python train.py --encoder_arch="convnext" --model="image captioner" --dataset="rosettes with rotational symmetry" --train_examples=195000 --image_size=64 --crop_scale_min=0.8 --horizontal_flip=true --translate=0.12 --tokenizer="word" --vocab_size=28 --encoder_isotropic=false --encoder_norm="layernorm" --encoder_activation="quick_gelu" --encoder_mlp_ratio=4 --encoder_layer_scale_init=0.1 --encoder_inner_norm=false --encoder_drop_path=0.15 --encoder_patch_size=[4, 4] --encoder_conv_stem=false --encoder_depths=[3, 6, 6] --encoder_widths=[48, 96, 192] --encoder_kernel_size=3 --fusion="cross_attention" --label_smoothing=0.1 --decoder_width=192 --decoder_layers=10 --decoder_norm="layernorm" --decoder_norm_position="pre" --decoder_activation="geglu" --decoder_mlp_ratio=2 --decoder_head_dim=32 --decoder_fused_qkv=true --decoder_bias="none" --decoder_qk_norm=false --decoder_parallel_block=false --decoder_inner_norm=false --decoder_drop_path=0.15 --decoder_positions="learned" --decoder_cross_attention_every=2 --decoder_tie_embeddings=false --init="xavier_uniform" --residual_init="zero_last" --optimizer="soap" --beta2=0.999 --lr=0.0027 --beta1=0.9 --shampoo_beta=0.999 --eps=1e-08 --precondition_frequency=32 --max_precond_dim=1024 --one_sided=false --adamw_lr_other_params=0.00077 --steps=6200 --batch_size=128 --epochs=4.1 --lr_schedule="step" --warmup_steps=310 --weight_decay=0.4 --adamw_weight_decay_other_params=0.05
Rows from block 10 of the image encoder, named by matrix and row number. Rows with one number belong to one neuron. Each number is 50 + 15 x the weight over its row's rms, rounded and kept within 0 to 99. All counts start at 0. After the name is the row's rms in percent of the matrix's.
# fc1: MLP up (encoder.blocks.10.mlp.fc1.weight, 768x192), inputs 96-191
# fc2: MLP down (encoder.blocks.10.mlp.fc2.weight, 192x768, transposed), outputs 96-191
fc1.470 135:45 46 41 51 44 61 62 69 62 57 46 53 30 23 37 58 57 58 69 59 53 63 45 63 38 54 52 72 54 49 27 49 55 39 69 76 30 38 36 60 49 44 13 23 51 36 66 46 51 47 45 63 51 62 56 44 75 68 60 46 41 57 61 46 61 39 49 50 42 58 49 67 61 43 51 31 64 53 30 27 36 61 72 20 57 64 40 34 32 38 69 59 30 61 52 59
fc1.471 112:51 49 37 63 72 64 54 43 62 33 33 62 52 66 60 40 48 55 68 41 64 28 42 47 61 92 45 00 35 57 53 56 57 29 32 32 75 63 46 65 39 64 32 23 50 58 19 41 40 69 27 42 74 44 50 54 83 39 92 49 54 64 16 36 35 39 63 66 46 30 51 63 42 48 67 57 52 36 41 44 49 45 51 57 45 38 45 53 18 54 44 48 30 62 49 44
fc1.472 091:32 37 68 00 60 44 38 67 52 47 48 68 58 65 41 66 25 46 38 54 37 93 44 31 18 65 43 33 54 56 68 36 55 47 64 52 71 71 78 41 33 37 63 74 55 58 49 53 46 33 32 45 76 75 45 46 48 62 49 44 58 59 55 50 47 57 39 54 49 47 75 73 55 36 29 40 46 29 66 46 55 64 37 31 53 71 62 66 25 44 19 60 83 62 25 52
fc1.473 105:79 68 54 34 68 64 62 56 30 61 47 48 39 57 40 38 40 41 47 38 82 54 37 46 40 42 55 06 31 64 49 64 66 53 34 36 80 28 42 76 51 61 45 51 31 54 60 47 45 68 52 40 40 49 56 62 45 46 72 34 55 73 32 55 40 25 63 75 40 33 55 50 42 27 51 57 46 52 46 29 64 55 27 62 22 25 44 73 05 45 39 52 64 35 70 49
fc1.474 100:59 22 71 60 24 40 77 67 53 16 49 30 41 38 61 58 55 53 57 68 49 48 43 66 66 55 65 61 55 64 41 67 34 62 75 47 19 64 67 20 58 38 28 58 38 54 44 67 60 29 37 46 15 64 61 71 51 46 36 52 35 59 54 64 50 78 11 27 46 36 43 47 33 50 47 20 53 54 59 62 48 52 35 69 66 48 45 76 60 37 91 45 52 58 42 41
fc1.475 062:48 52 57 46 38 53 59 62 37 84 63 67 33 29 64 61 63 64 29 37 24 39 35 59 59 45 43 65 68 46 57 51 56 45 71 27 68 47 51 75 35 49 35 49 40 39 68 76 56 60 28 57 13 61 65 48 58 30 23 39 18 58 63 28 50 51 65 61 53 53 52 65 61 58 42 71 43 60 49 45 89 42 43 56 43 46 60 58 57 21 44 57 29 63 49 65
fc1.476 085:47 81 59 35 59 40 34 51 32 34 53 65 65 46 73 67 52 76 58 56 54 45 67 62 43 63 55 33 49 84 36 48 48 63 38 53 19 60 53 54 43 46 35 77 44 49 57 81 50 47 90 71 47 60 30 45 65 57 32 34 39 45 45 60 52 30 26 49 60 38 52 38 61 57 24 40 57 35 24 77 46 47 45 48 31 49 60 23 78 63 89 32 33 34 51 62
fc1.477 069:52 46 58 46 35 47 72 48 57 67 49 39 66 45 66 48 75 48 72 66 67 51 56 58 70 15 61 80 43 52 45 20 54 75 65 65 45 51 45 40 49 45 60 35 20 53 39 28 40 39 48 58 50 75 52 57 51 53 75 60 44 60 45 48 48 51 24 30 59 50 43 56 50 76 53 64 53 66 36 65 60 37 51 69 74 61 57 59 46 54 52 48 61 63 41 50
fc1.478 077:51 54 59 52 54 43 90 44 47 31 23 36 72 68 42 55 58 45 57 63 58 49 82 55 74 44 54 44 61 55 78 40 56 72 77 55 55 72 43 62 46 62 55 49 57 33 32 35 33 49 60 79 61 73 49 62 43 45 70 42 45 75 29 46 55 43 26 49 52 44 48 61 68 52 49 73 55 49 67 55 55 54 60 69 88 64 68 54 58 68 79 35 43 53 42 62
fc1.479 111:41 49 73 48 77 39 17 62 49 53 53 51 45 72 43 36 28 45 84 59 76 61 31 46 31 76 43 52 64 63 62 30 69 35 51 44 54 47 32 50 36 35 35 36 56 53 60 51 50 42 54 67 64 47 77 53 60 21 55 65 62 52 59 47 41 64 64 73 41 57 34 67 49 57 59 27 45 54 28 54 19 41 60 47 55 38 47 48 37 67 39 62 70 36 57 60
fc1.480 140:55 33 60 55 60 56 52 56 24 57 34 54 54 68 35 49 58 53 25 31 28 34 73 83 51 49 45 33 33 55 82 54 36 41 65 44 60 38 51 35 68 41 48 48 67 54 47 65 55 46 61 60 68 51 50 49 45 51 35 59 57 97 35 21 30 41 39 58 63 32 54 32 43 63 40 54 51 68 71 63 53 63 27 50 79 57 44 55 51 41 70 38 53 74 52 39
fc1.481 095:71 40 67 34 51 82 47 71 51 33 69 39 52 48 28 67 29 77 62 53 74 70 63 54 62 40 74 68 70 51 50 20 49 58 59 51 61 71 41 67 59 39 46 76 14 50 42 60 64 68 41 43 72 49 48 61 42 56 78 36 73 43 35 64 53 56 26 52 30 66 69 69 40 74 47 57 51 61 59 25 39 62 51 85 52 47 58 49 42 55 65 53 42 77 46 59
fc1.482 105:30 66 40 69 38 66 48 30 51 20 62 67 39 39 44 41 37 52 58 52 67 32 41 39 59 51 50 37 56 42 24 65 37 56 32 31 71 45 42 49 48 64 56 65 44 42 53 52 59 46 36 28 55 32 47 60 64 27 72 55 52 21 55 56 46 55 82 69 35 67 44 41 44 43 38 58 61 46 69 25 31 26 61 50 40 64 72 84 23 38 55 35 56 62 55 53
fc1.483 107:53 61 58 40 41 42 60 78 69 53 57 45 34 51 36 45 54 28 66 50 58 66 39 45 23 35 66 69 53 67 40 42 46 67 67 69 22 35 45 61 58 36 46 40 19 49 51 67 52 47 40 39 36 57 43 70 49 56 37 60 29 35 90 52 51 67 48 51 47 50 70 35 39 48 36 43 76 60 01 26 54 40 87 44 26 57 37 54 38 52 63 52 69 52 39 43
fc1.484 087:67 61 53 80 46 44 49 73 72 44 50 34 58 59 49 54 46 74 33 71 39 11 62 64 15 63 34 98 47 55 58 53 39 30 96 63 60 69 70 46 36 56 54 39 61 46 39 84 52 40 54 57 39 78 75 48 49 40 64 44 69 52 60 56 40 68 40 23 50 46 51 29 39 40 44 54 51 60 54 69 50 73 67 65 67 49 61 46 38 42 83 55 55 55 62 32
fc2.470 113:76 60 47 35 51 36 71 20 63 50 42 82 07 74 27 41 60 52 47 48 73 59 48 57 25 73 55 65 46 52 54 65 48 19 50 57 36 60 42 36 55 67 50 58 57 51 52 55 74 57 54 55 78 63 46 40 49 58 40 45 52 75 44 76 58 42 40 40 89 48 56 29 58 61 29 59 51 61 34 51 57 30 34 35 68 44 71 49 45 37 20 15 34 57 47 94
fc2.471 101:26 52 34 28 50 56 65 50 61 47 59 44 41 67 51 51 67 49 59 63 52 33 59 55 71 45 63 25 39 34 62 46 42 41 48 71 47 29 59 34 47 68 55 29 69 39 54 38 68 64 07 43 62 65 56 53 96 72 15 40 49 66 52 61 56 55 20 84 52 72 37 19 60 44 37 60 45 42 47 64 73 34 69 61 43 48 52 43 56 43 71 76 68 36 46 76
fc2.472 104:77 54 70 60 55 56 66 30 08 48 67 18 92 45 49 44 31 42 61 41 49 43 51 33 89 41 45 60 33 76 55 37 45 67 57 48 68 64 38 49 34 45 54 07 47 40 28 75 45 73 71 54 56 64 30 51 43 57 58 28 47 31 08 25 64 57 52 58 37 27 40 77 44 35 32 34 43 38 51 44 37 46 63 50 35 41 22 44 47 78 46 51 44 64 62 47
fc2.473 102:60 69 11 62 51 37 65 41 12 60 62 67 46 80 69 60 51 39 61 64 32 43 30 37 62 86 62 51 65 62 41 55 36 53 38 71 63 59 50 51 55 55 69 60 45 59 69 33 60 45 24 57 41 77 31 33 68 46 62 47 60 31 31 51 44 54 49 30 00 52 61 35 58 49 47 54 60 66 60 72 47 12 38 56 58 43 51 51 40 31 50 40 68 34 47 66
fc2.474 110:92 46 38 37 66 46 85 51 39 72 41 54 58 41 40 59 45 60 60 42 51 54 59 39 35 46 44 37 70 44 38 54 56 33 48 38 53 53 40 59 42 47 57 42 58 57 33 60 61 46 54 45 38 52 64 50 54 59 41 64 44 35 50 28 73 50 33 50 30 40 26 60 52 33 36 39 41 68 45 50 52 46 42 74 68 54 34 53 57 54 24 52 43 70 53 42
fc2.475 086:56 32 62 52 71 58 62 25 40 35 59 53 44 40 36 47 19 27 44 65 60 51 48 32 44 89 38 76 54 55 27 53 68 50 27 61 36 43 52 51 44 59 43 68 58 42 37 39 24 53 82 38 68 32 39 41 66 34 49 41 54 45 49 54 57 56 56 45 36 34 46 64 30 38 37 43 51 33 71 22 26 69 53 60 38 69 46 64 55 56 31 65 68 54 42 30
fc2.476 097:53 47 76 45 50 47 61 31 43 63 53 69 51 31 42 49 58 56 68 43 70 65 46 50 07 43 35 29 22 26 62 49 41 20 59 48 57 22 55 36 63 60 46 67 69 45 34 68 62 21 36 70 66 58 44 64 57 54 49 79 53 29 65 57 40 47 30 46 63 61 43 13 49 47 59 58 69 64 65 50 66 60 18 43 75 30 49 65 54 56 38 60 30 49 33 61
fc2.477 085:43 34 63 33 56 42 06 69 46 29 22 57 57 62 46 41 32 57 45 42 54 40 51 25 00 59 59 68 52 53 64 64 50 56 32 50 52 40 55 38 50 56 33 59 17 29 47 21 61 38 62 28 15 49 71 65 63 34 47 37 48 45 45 46 45 38 99 45 63 44 54 56 34 58 62 73 43 53 56 30 49 74 44 37 40 59 57 45 44 46 23 56 52 60 51 37
fc2.478 071:59 41 30 75 40 51 31 47 38 31 50 73 86 51 26 45 42 26 36 58 55 36 46 21 41 52 49 58 73 45 36 46 58 63 36 71 37 42 51 62 40 48 51 63 14 48 51 34 69 68 60 58 48 60 61 21 74 31 54 55 30 60 33 15 72 36 56 34 45 26 48 73 65 53 49 73 50 61 69 38 52 53 35 57 59 46 58 39 25 65 47 45 63 48 53 31
fc2.479 092:70 71 37 39 52 32 49 45 55 71 45 45 99 30 67 59 56 59 52 82 46 61 57 35 67 24 38 39 48 79 46 54 56 42 55 27 57 55 46 36 42 43 44 19 68 53 40 50 16 42 56 41 40 47 52 54 33 43 49 36 54 62 40 54 59 57 55 62 54 58 40 26 65 76 42 41 59 31 54 48 56 41 81 30 50 58 35 58 56 41 56 61 28 29 59 41
fc2.480 154:49 61 50 64 47 56 53 86 74 56 45 40 36 54 44 39 55 46 20 49 36 46 42 45 99 36 60 43 73 38 47 38 56 56 23 47 39 43 57 74 58 65 52 80 09 67 75 22 45 46 67 35 17 28 38 63 59 64 71 93 61 64 56 39 53 49 45 45 47 57 46 65 82 55 55 27 46 43 59 61 65 83 62 56 43 52 57 64 53 17 64 48 55 68 58 15
fc2.481 103:46 52 40 53 55 49 18 61 32 30 57 28 76 68 58 56 36 54 14 26 60 81 50 43 27 74 35 40 53 50 60 55 58 66 20 31 36 63 54 46 41 58 33 11 45 60 62 29 42 81 66 23 39 41 75 50 41 48 45 62 54 46 21 37 68 53 59 59 29 42 45 72 50 30 75 24 76 54 66 58 50 48 85 56 32 40 46 54 46 37 36 78 67 58 59 47
fc2.482 107:30 40 33 18 37 53 56 65 70 54 36 63 83 79 57 60 65 47 64 46 56 65 44 81 87 63 49 40 54 34 57 44 39 37 55 59 44 61 63 39 44 68 60 30 55 37 58 48 44 33 32 57 54 91 44 52 42 63 44 63 49 26 45 49 39 66 56 75 25 69 56 38 54 54 37 68 56 49 30 58 46 35 36 35 34 44 59 27 47 68 72 51 38 53 59 58
fc2.483 126:60 60 28 39 34 46 44 40 49 49 57 56 26 88 37 34 48 53 42 52 47 59 52 32 36 78 51 99 60 57 47 65 47 42 23 51 51 59 49 42 61 50 55 87 56 48 73 13 39 00 70 22 52 42 51 54 66 43 54 29 58 53 77 58 34 49 80 32 25 52 69 61 42 54 52 40 59 66 67 49 33 58 33 44 65 42 38 46 22 25 30 47 47 54 50 48
fc2.484 092:69 41 41 36 53 42 56 53 84 53 66 74 37 63 32 54 52 33 26 30 60 45 62 35 28 42 57 62 37 17 47 42 63 33 46 27 15 63 42 58 45 39 40 35 38 56 58 42 71 78 37 45 48 53 69 85 68 46 67 58 52 59 43 47 49 42 64 55 52 51 57 32 80 37 40 53 47 71 56 70 63 67 48 51 73 49 48 46 54 41 33 56 64 96 57 54